A small image classifier, trained from scratch.
Model: arch vgg, activation relu, depths [2, 4, 4].
Training: soap at rate 0.0048, 21700 steps, batches of 384, held-out accuracy 100%.
Data: trained on simulated stained blood smears, 97500 training examples.
Rows from block 5, named by matrix and row number. Each number is 500 + 25 x the weight over its row's rms, rounded and kept within 0 to 999. All counts start at 0. Numbers have three digits each. After the name is the row's rms in percent of the matrix's.
# conv: 3x3 conv (model.blocks.5.conv.weight, 128x128x3x3), inputs 114-119, a 3x3 kernel for each
conv.11 106:485513479486492492495506508522524496513495491518570485478486475485487483493467451491540516424474509452456500496477513471483502500484517471496509468461506523526472
conv.12 102:515506505498489505491501465533519464498486483495450456472501500471483508464479520477482490485496500478533525474518501471453505499470520444471440472502485456481463
conv.13 101:524488429536450440515499503456528470472504496484490523520487524503498496517477470506468498500500500495508514524512503505472479512517501489485476495501527490512489
conv.14 090:503515487516498468515484511483512487494462487523495487476520478523499520503534506492481485470535517530472454423475475442497520435512488497498517500510518490534561
conv.15 098:548607479628545468488439456497499452506507501485500528511529460486490483462486494508493482490504463496477497512497501463498510493513482485462476493513485475457501
conv.16 090:496537517469482501480582494477496521525475471449519542496512528476549530504497527475470492497463492468477478507481478501509480501512511497530551498482449473482543
conv.17 102:483542491525466465537486485458493526504513448517473511505461513526502498490512504501510540492478491532541471469480469484472475481491469493484500477479453475492500
conv.18 108:494467479508546481502484489438503491465504456512480477477472507501543521511500512493517518531477472498519509513460504488484542511511524443510502509521485532466494
conv.19 097:506499483525501493508516470512526471535515506506537520474541493484496469527505494506496457473493502494501495493508476472488516474491506540519508511498535498506528
conv.20 099:516504494490485481558487482549517498519511473473478490490468506520487500528537498483491463497486507496475480443548542494488483509477465512513509477486515477482492
conv.21 100:502486459531485481548554496511483506513494508490546548489462479488511506531486496501489493500485498500506497488515557503500489457499475511482472499462461519530523
conv.22 098:498513492509491497495486478469480472552505503503510503521503519490484466513519495507496490490519502484518484502449454514461489501502515477504537475496477517529480
conv.23 092:505494499487492501504493532506529471519495455521497429517511501485513508513515487476494503496504489513502468551511478508493508513507511531499489521501473475449474
conv.24 110:485514537525464494517506501534531517520480491467474502505506486504507504524536523510445536459542484556510498502520508509534497506484489515490492460490523509540478
conv.25 099:513527499506497508515495521552491513501515525472467510494510498507497462503496458497484496497493477480476469516479481511485497460459522571520496516502482517504506
conv.26 099:488473505540493492604499477486511509522498490505478504491489496519482483494464462501516503463526497468496479492494539511506479466499492508540503507479537470477528
conv.27 104:501525531515514490502498492480474472480481486497480529509490491495507501496516495442486507505535494492498504502500494461497516471486532526495534518532511486521494
conv.28 092:494511498529504554510542517523542484539476464512502520490498541552556577533608519515532485488484489497486497491517545553487522590522507513505505500497519500545540
conv.29 094:499522498485486496474515542487511556490496523490494441516522503481493521514499492502465492485526507517490469545529490523520453514513481459510507493520499509478464
conv.30 096:512503500524517489481510508490549510537528486529485489466479493494501520502538497542538541480498478485518527459494495425454476482483497489485504470488487490507525
conv.31 098:493458489473484511476503485519505484478483463491521506485498507498496506508515500510501493508501520522538497516497557470491483476511536456486492440475485481471451
conv.32 104:508513503497504491524501510518497498505465499416549527490477502482520490577522515499526502473497534418514522496484504487498504455467501514518495495475462496523492
conv.33 104:480515516470509510497485514524523486505478426490514494504495514530493490524497496500457468491512513497466475489480522528473446540513493497471448486492482511507480
conv.34 097:524508499489488451501467504495481475525519509519482446525529488490473480507485493504494481496522487499484459486530507446473502514527475545488463499505509471475491
conv.35 099:524501507490498500481524499503482522496484532520480469483501522495490512551513447511490493489505473486487498496490483515556516471486535509485525486469514478529482
conv.36 098:492501496507527486517501509469494474506524479530505493495512490485433488471511502491510490463490461473520488498513505495474512525480488422511507477509492527504531
conv.37 097:471484499509493474506536483514509503506513490488479496502486475501572490465528514506519496481493491501517476492520470474487474474450482469506486483462485513518491
conv.38 097:523509501513516494492508512535502504564488503520511509491470473479512479465481480479485507469479489496500517455455449469450468462453480525496517549532525549546522
conv.39 101:496488522477454530438449529483509470496481479491484476484514486451516501469464487489506484470473503501530499465490511486485461487489461499509480479484484454516536
conv.40 100:507501481503528490499511521513513494475506470503559509441414491513454470480481442506504508514493497475502486510504470472497479466452522501495496469493519504501538
conv.41 092:502532519453569558445441525479468485495520496495517501458552499453482562480441472481508520481506487482456467477516523477479504555476496498476473468468509494486513
conv.42 095:474464496488481499495511507492533495549491534496486494491487485495524510509516550475490544506498481512503488481523473495497466559487513460460507484486486512495499
conv.43 091:485482501458471476462456467459498501490485553553512492464453463456475474439465484509534528486493485526504532519499514511504502497469493524524523514493519513495509
conv.44 101:464505514472513508509484499507527533478496491499498474527512529486506514510493485496498473511507495515480514512505483536504494534544542467464483507528543505489503
conv.45 109:491500498494506493482485522516537551490466519498487513502484508493511518491487472479483503495479499490481499452478523468417486484508509492533526499501505489489507
conv.46 103:473478500462502501506517506521534498534457488482503481473437490512511502519512517468532497500503495512498489483501459439438517467503544484471522441482533504511501
conv.47 091:474509503496524509473495474501455487490497438480506510494542511513533511507501499499556506501498453475474503483494524477510510541464537493502511461499498497495463
conv.48 104:544500460536492513508483500503460475523442506478485497527519520514504496503502483669547482523481493494491539465492476491493492525527487487452486450428535515491522
conv.49 098:499531482531486502519499553491481536510513500518474477530493508515540469493476462484488535471493473462507491498505509487506499502446444502522526479483496474480546
conv.50 094:511507482503498522550497505473510489513506467447510542465515546524476508507499478479471520504475489483502471490451525500497517512484503493486518505446526512484510
conv.51 100:454470535444516685494597521475470441477482498479518516478518476484502477441495480493506518505504500498516481483508482479497446488485487457474487487505511496518507
conv.52 095:497505511474487518510508506488482468502547491536474514507516500488515512481487500478511475515506510478493499487502503496510475495469484492510522479503510484484502
conv.53 106:513477492484478489475504494491494475477506470511475605501494481471476499482518485515476467502465447497427501441480488486503501519483485514463470511483488497496542
conv.54 109:492501512514547506496496518477501443494459496501479452466490530524504493507515502467493492488463482494492516466457515578466480513469489486509492450537529486534442
conv.55 092:501483497484500519509515470493464495473477479512490553494525490499481529498526500503515541527535535499496494466490485483479476470478469480487510490468477479473461
conv.56 091:543520515475482499532528535475462468472497525477474505505474472510454473495519499487501468488505516522489501448486479453477492460489463488478478486481489494448511
conv.57 097:461496495479482473511476482511526511488481466494467491507491479531531485500512523513534510491505476478508521508513529524571508463471466501480509488483484470502487
conv.58 101:497514499541506498554538483521491486546463481470487507509493515521487490513483490504504522465511495501482506482525509479481487484469481472476504460489481494537481
conv.59 102:517483465507480485502501519475478491495510494487509528510440424522485461556531497502475504481493501489512482432501499410467476484447461504492475496456446498508498
conv.60 108:476509527498493517497502519487498515497538520522504538500475525498476502481508512467524534494463469494503558503454489502492510490495539494506486519503472499481510
conv.61 115:518503496507481505501514513474471540509458511493505461493488501495519495515496523460447494483443482490434465515435472526476481507508511505516479505516476504476453
conv.62 095:502489538490479486518459491527520489513548533502483460481510497495485499506515494470522480506498509516501526491515506483537520466488510536491478493502468507490469
conv.63 099:496508491508505537475504517503491504493488512500535524535517496527531481500504495511502472517493504509548523490549517513532478515530524525492505491492502496550516
conv.64 105:478504497479542517518503480493504511498520460508505451487488529506496489497472494463544492510485498496492500513536518475484481496495454480497488513508427496486466
conv.65 098:510494496459494510474502497530484505514478476486488503504540490478548496470478469497513505521507525495492499474475500461480511488476494485473477484493496486470457
conv.66 110:493499502477507493453512484504506503498482479504454515521481495560499487456510482492498496530481496514484502506489477519509504486482527530509530501486511467490481
conv.67 100:497494523484501514522493532490515506539476529501456493512493470438490490474486493472475473508508469479502482455451530531508491515528494541522490504490534444488530
conv.68 095:547529488539447503471489549513502444529523508479509501510505471476494483470496509529495473484499518506515481538507490500439494494471499449497513497534495451472517
conv.69 089:495487482516511504503470470472472486479464525498518498494527537500512499491503493496514493505488495500498507529509542492486526527480487473503508494515561492516562
conv.70 091:493517488490496492464483511521516487489478482537472500457488497501491505477490501498506454511513485500501490501500491501497504457528514450493530478484523517481451
conv.71 095:523492512527515513476477539487472493511468545528517499474523481457509475487478486509506498503481487499502497491479476532503477524524467492491479499487534500502529
conv.72 107:506486492505553501490500500498481445454482547500486448464498470457494511491500483499487511469505504498468518494474485457456508480491498486512525490529517501505487
conv.73 097:500473458485470519478510478543495519502488525535557500509486481504501491489480478500500478511483466507471489507538464454544517508483479530510498516517514494477523
conv.74 105:487486481478501505483476487478520483507479476515478469501505508512519511508520514484496499490519504518510529502486499502523492488494497489494496516510494497487447
conv.75 100:481479497476509491474500487521481506519500517511507483518552496475494512502484502507482484479481492478485523472497478381386466470447500480490522467528523481512520
conv.76 100:496533500501498475489510500526525515526496500519501512546544522510526500492488493479503513510506513500497477422413479501472512453425469516510510512564533477497494
conv.77 108:526502483511501504477500511486469512481491492468522499502462483487493479482519522480543587491516552553489459513513497513479475474486517439477528490528472473502490
conv.78 101:485530470507505480483499494512502474506492506502450518461504517514494481522490497483470497492502538499513481453476513491491468491490481521469507484485524471507541
conv.79 094:467467480484503473484478499484477470500496494504496482399474506385468529469478557472523479494523478510495489492516484510504474490458519480483562457469506433472514
conv.80 099:494483530528509515507507503500484526502526505487516499560512578541507483518535505517529461486480488476502510511497489519475515483529546487501538493528455473505517
conv.81 098:478503550523511502533494473477522528503500523528510507503526512517502488499518474537506504507478478467449458488517463519496492479481523474508505548533501540505479
conv.82 108:506488499515499511531446521531530472479491495501499480487498520458549554479478479497495495508525478497480452489521525503523517473459484534497483492494502485495507
conv.83 105:541525533496495475495495492486485531482479487512545500530485501505485516470482464464491492554611463530502476511491496507472481488500538466465506513523500522489462
conv.84 101:463476455532610490535657552500508513504521495504452479517552504510581525482526552522530505518535495481497501521519512478474518513486502494496549490514467493508487
conv.85 105:481476535455546552461461477474504495491504504500520470488514526484506524472453469504490485500507529478482497476477506501444469509502482512488476490456511508484451
conv.86 103:518490538485512518512491503487509470543455555479492554488476475487536517448478469489473506500483479492478513482498516512505481509465494478486506486445518489514559
conv.87 096:482497514518496524500482490440492476475484486534501487482512519525508505524496479487481501519518489503487525490480475495480465497515488498493469505522489476454492
conv.88 096:471493478489464491513469528516492508474472502486499497492484497495481491492504442481497499488483489515503489523524522555485492516468504489512536458468487505478465
conv.89 093:536485505536491519498491498434457487474514515538509472498509507501489499490491486514498484479519525508496558523501513511507533505502534461460482484514475483502506
conv.90 097:494483495502497501513490521514518508529547505505446505510507518501486493471505492495475521485494496503499511528547504500489524516526481472540473515477478482472528
conv.91 103:467466495482486491484471484490553495496565486499476480470483511490481468469497498517513491497498508481484516465442458475443452486460459518521508456505533496497488
conv.92 100:514514518479486523490480481461473469476517519490494503517485549502482499493472487506494492488485489476477482451414430584522456519548486511477458561543515500490511
conv.93 100:495471503493467458497506483523510519484491516519491491468462478525453464524522474493468473495508495503476497430457536535491430504508458482487557420445482538478422
conv.94 103:512513478478492495503498491486570484520503483517487488567519499498495489510490469482508502525503473482507517488480532498484488485479477516521484517445484515476497
conv.95 102:503523513508503470512509473496506505526511471510537492485511479531502534502459529474511480484480504502505503487528474509506502502452492498504505491501513483541487
conv.96 104:506511474489528512494529505497458509509508510502549500540486458483546508473523566530477495514515473497556499501477480470497507515508491505506514478516498487513522
conv.97 101:481513502484465505452484483506526505442505518448532489497512494466509493457492494488520519465518495489511514483451492481490481478493513493466495469509474459532504
conv.98 105:518523506507512510503509527484490537517475526482489531525495496512517489488492490501480493518505511506510485465453477455423479509465495436496493468521545455485503
conv.99 112:509516493508510484510487481506478526525456516529470495467516488464507500492495486532472478520476491481516570495478470489506490503502461512520527506433542493496538
conv.100 107:504479520502444507504498515512512475495464493515517498413597483455473510493481490531522467503504470502506525464499490434482459483496535466490492497479468504495488
conv.101 098:503484484510497494484492539501495479500474512492524516492506488461499464475491494492482475470505542478507505485442512476475471511478493459490486490503554501492533
conv.102 100:496499483526551504469511491472483473509497476482476458495515486510506533477504486506507495532523466501488493496507462522612495492502482461486502467508501523501482
conv.103 107:498484496511490516513495514499511503485508517492541487527492502509481470497480506510495499516469526510493545566477510443459499470421452526511515498487469500477469
conv.104 100:485452451504486443529529517492503500536559456507508523519497513498494506487503484495493491492490505494489494480485496491420497500478503492487503515471479525520500
conv.105 104:477485508492497503510478527500536501520486483514473469485494493486474510477483538504498485507476477506506547485489505495505468490454460502489476480477533494547612
conv.106 102:561512476480490480486487483503543527498530493514551480457491479492525501504483477463511488499504513463498517455475456430478517456493548580543492566541460442492484
conv.107 103:477487479483501473490513538486463493494456503477490498503523512475505553478487506497500432482525512495523514515480471518474476468466517515466475474478488522500483
conv.108 096:479486518462479483454488469483519475502484508472496505507497496493493474538516507527517504502484524466527518481461484516493483534516500530489502490468494488467483
conv.109 102:510484484497510479473509495474471513488484534488499550509510512510512536490469502465518484499489475495517503503514488520502482470461504460454462485552491498580496
conv.110 092:510488495522516485463493494466496511491510511485501493525508473515498425533512416500501508515506471496472513496482466494506493481491498498510524497508494530492475
conv.111 099:538509518502503518500513546503496442500467488483478511470490497509514512496490514485482512490481513515492519518479475518513504450539546471520470490520522505493492
conv.112 092:477468492511531482500555488465495508454476493499501478472496506486510480529495485498497480532523502510502500486488475494491483494494489492503499500486487506565495
conv.113 100:458476497499487472518499487519498542478538520479524505492507475497488498493490497526503457530495502513479488507497477503479476513474485467449558480509532532499472
conv.114 109:514511503534501477500508504491507487535476502477476485498524503487490503520457525519509485475476520480530500486519496506505486526481508495505527470495508498539504
conv.115 092:496508503501477503478500517532480469469477488479490503512502481521531501482511483498508493513530470534521502483502495489508533494517514488507508511516506470469489
conv.116 094:516510522510530534503510528481475483471456467501513509466496503480510485518498471501493489504495505487478523481481465522494485508506504529498454547497472484474521
conv.117 112:507503494507508508481517512472495460515478492486483482503465478485490479487475462496498499490462472504509533516456469482444454509473459465437492475471505471489494